config.yaml
arch: "efficientnet_v2"
model: "image embedding model"
dataset: "small charts drawn from random numbers"
train_examples: 203450
image_size: 64
crop_scale_min: 1
horizontal_flip: false
translate: 0.12
targets: ["items"]
num_classes: 6
embedding_dim: 128
norm: "batchnorm"
activation: "gelu"
channel_attention: "se"
depths: [3, 3, 8, 3]
kernel_size: 3
stem: "deep"
expansion: 4
widths: [40, 80, 160, 320]
am_softmax_margin: 0.3
am_softmax_scale: 30
init: "trunc_normal_002"
residual_init: "none"
optimizer: "normuon"
muon_scale: "match_rms_adamw"
lr: 0.0017
momentum: 0.9
nesterov: true
orthogonalizer: "polar_express"
adamw_lr_other_params: 0.0021
magnitude_pruning: 0.3
steps: 2900
batch_size: 64
epochs: 0.9
lr_schedule: "cosine"
final_lr_fraction: 0
warmup_steps: 580
weight_decay: 0.4
adamw_weight_decay_other_params: 0.05
Rows from block 12, named by matrix and row number. Rows with one number belong to one channel. Each number is 128 + 32 x the weight over its row's rms, rounded and kept within 0 to 255. All counts start at 0. Numbers have three digits each. After the name is the row's rms in percent of the matrix's.
# convs0: expand pointwise conv (model.blocks.12.convs.0.weight, 640x160x1x1), inputs 0-159
# convs1: depthwise 3x3 conv (model.blocks.12.convs.1.weight, 640x1x3x3, trained with AdamW), a 3x3 kernel
# convs2: project pointwise conv (model.blocks.12.convs.2.weight, 160x640x1x1, transposed), outputs 0-159
convs0.278 093:141065105128194169108128195107195140128128149139128106135128149128146128128128128151128083128128128128128128087128128128143114187128050077128138132110138126128166112128072128128128093101128120131052128183111154128128124150128128114154133179128052055107101054135128120128097071162128107131180085128128128143088107163081128174128128128128050128128114130214128128140128095140149106117198131074167164091127083128199128128055128128090130081184073128116128128104201127092186176142128192
convs1.278 061:095146133115090130114080067
convs2.278 069:095166128095172068128128124161117128138160151128128152128128162128128128200129098135128128149055177128206092177169128133155059128128063179128128066128100145108087128144187128120043084128121139067137118115088128128052164128128129128172128157128128128128128110128128128151128162146128163152192106137154128128134155080178128128092128128206166144128135086059093111191072157095151104160128128176128128128082127062080135075150128148128155177128099128128099128092128154158139183128044128
convs0.279 102:128153128128164128122128111187106163113128058146144056149110199104108111128187121151066101092083149128076103176128165128116128138128076128112183181086128081108176097066128087120170109128128128142088128101128138128112114108122171113170128133117146102128104093146174128128128097128089128128128153062082127104128141128132107168125096128128128028128128154128246110082080025092128128122160144081126128122128128141128128128171128128196144045128145179128125146128128083140128098147171092
convs1.279 090:156140120117160114191153080
convs2.279 093:113131119180063118118034077158128164078128139075128158150136164072128128115128117074128147080128115104110145118161115120150171084105099128182063128115131105128049128158164092128109128128128164135164128136093128123131128182098167128128128157128128144118142120111114128128179103051107122135128128142128152147128146118138107165170128068081128071128139147128162157108144123128128117157108185058181128164128128033170128135113128050128051097141127166138098161128183128173128128144128247
convs0.280 096:128166128103115061128123088068128057128128097128128128128106128112077189160126137057132128138128170130128166097128113142127128196065145089088128142128154130110128128141128164128070143084113123176128128128130128179128112128083140128127096103081095128128138128138047128147128128102128057164144094102104045101128140078076099245068134070128128115115154103134128128146018128128084119128179128168160140108128089128069068128128128189128070099128119135129128128092108175128154111143144128
convs1.280 116:146112103163185140092091101
convs2.280 113:071034170128128147159149214125158131132128121082128164090192128155134170128070128173128137128128072128080160079128128128128128095140141198128169176128128128128149145068128049128128128090207176165110128106127128161141128128103134128154128057147128148073100122138128143128114116174129121180128150092156128123094124163164128100106082155135128151142134128128127101128128053135116176128129093007128186157110128217128125118166128169172128128128074168130128142128119168128157128078128121
convs0.281 109:139128128115090076113128128155128128128102128128128100110103128147055128106128121109128127065171075146125130128057109103089128128128117124059169128123043141094101128152128122152118186188128131128178108128128146110128119128128128128150128116231173089123128161166134172175137128092176117128151158189053069080071105039068128128078179119155143087128121144128111095172100140090097120128154175094141128128100213128171116128047095128068136128177128128172128128128128169106112128154131119
convs1.281 058:119082200131101161126128118
convs2.281 091:128152128143127128143129151128128091110181139148128128085119128106165124133128128090128128109154128116102115176128128158128090166128128128177075131125177128161130128166169178167118128183128128128059158184128036106128128093135065152223128105128086128128195173168174128128103128128189157128128069128073128135128128181128128210128070128071192128134128110128128128117112136109135149057128128128139117118128137172134128123116197216032122152128132128174190068128089128100127135153177158
convs0.282 107:118164128134081071113227054128159175149091128112187128117128124128128101106157106128128109149170115128128128130128128179145063116172099163128146154084123061128081128126128129128128169104187121092070128045128053128128073084068146061065123180128098067145137076101117128151161107154105155128123098104128185056087105128166090128086128128128128128105163128128128174042095186096101121093145120114139080128132167133128132081110128104099128128146125135150128153099161152112128116171109128
convs1.282 093:131085163182075120117118139
convs2.282 083:175117190147094128128128094128121088200128102086080173128128123117135128140151181128120067089097151128128144093095141160079128083142133080164123090108128128134108082128085118128128153087128031079163122096128128128147081130128128004106181062138128163172192128123128084100178128106123085157128182128128128161128173079152153128183128128128153107122128123173098152128152129189128206136128097128126128171128180128128128151128103194151139113132087128148072114066150069136128125156091128
convs0.283 099:074144189094103102180169134157119200129128094076172187138128103138235109047150143128146109134151170090169130122128106128128197089096142172085128168184128099148092181082147092128128150128150091098128154128128115128158128128188127066128105164122136128128119186159097104088128091096128128128128140128128134164128193136117099128182183075122128137113128128184091084128148061128155097111112182128153109135111128128128086173138128103144186128128200099114154083136209128128128128132172128
convs1.283 114:153157158060104149143099116
convs2.283 089:067128128107091128128128128128190233131128128099128128116088206063128112128182129128112128084107109194128070107197128119138095135189139091170128165072199128128128128145102194128194152128141052158128184128080130144128128128128113109096154128128123186158153183128128128139054128138118109128137128128113104183128084202128128109146128137146051128084133139106128091144052128128071128128128128192149082104128115089102080111128128105128142139113110128128115096139138104128093096128057128
convs0.284 093:115128074096137120128128101128128123128105142128128133156125113208142128148127139128049128137182128081133098128143097096146143179159131128128124170136099128128081128137128109061128134196089118106070164140094086128109128122128221140128180128148166122128128154132128128143040128134128153031150135057128128043078175190128128128123148147172185152181128223124128103080136128143227128128148128090128130086128122098108095094128095094130155128128128110158146157162057128140126081128153128
convs1.284 058:067128068136121153159118136
convs2.284 082:159128128090210128148128128195128128110128182104128128166150128163104192107108148169128118162152128159128177235128085124111183159128170067128128128128128128114120128134134162128204128107146162128092075128128100034128128164128128096185177205128118128064128081098130085128079165128086165105128104138125086175116140077102128128160077148128087184101116128196090102128074133128148095186128128089080128128177128128128128128128182095143092125102135103136128128074128112128128128192128157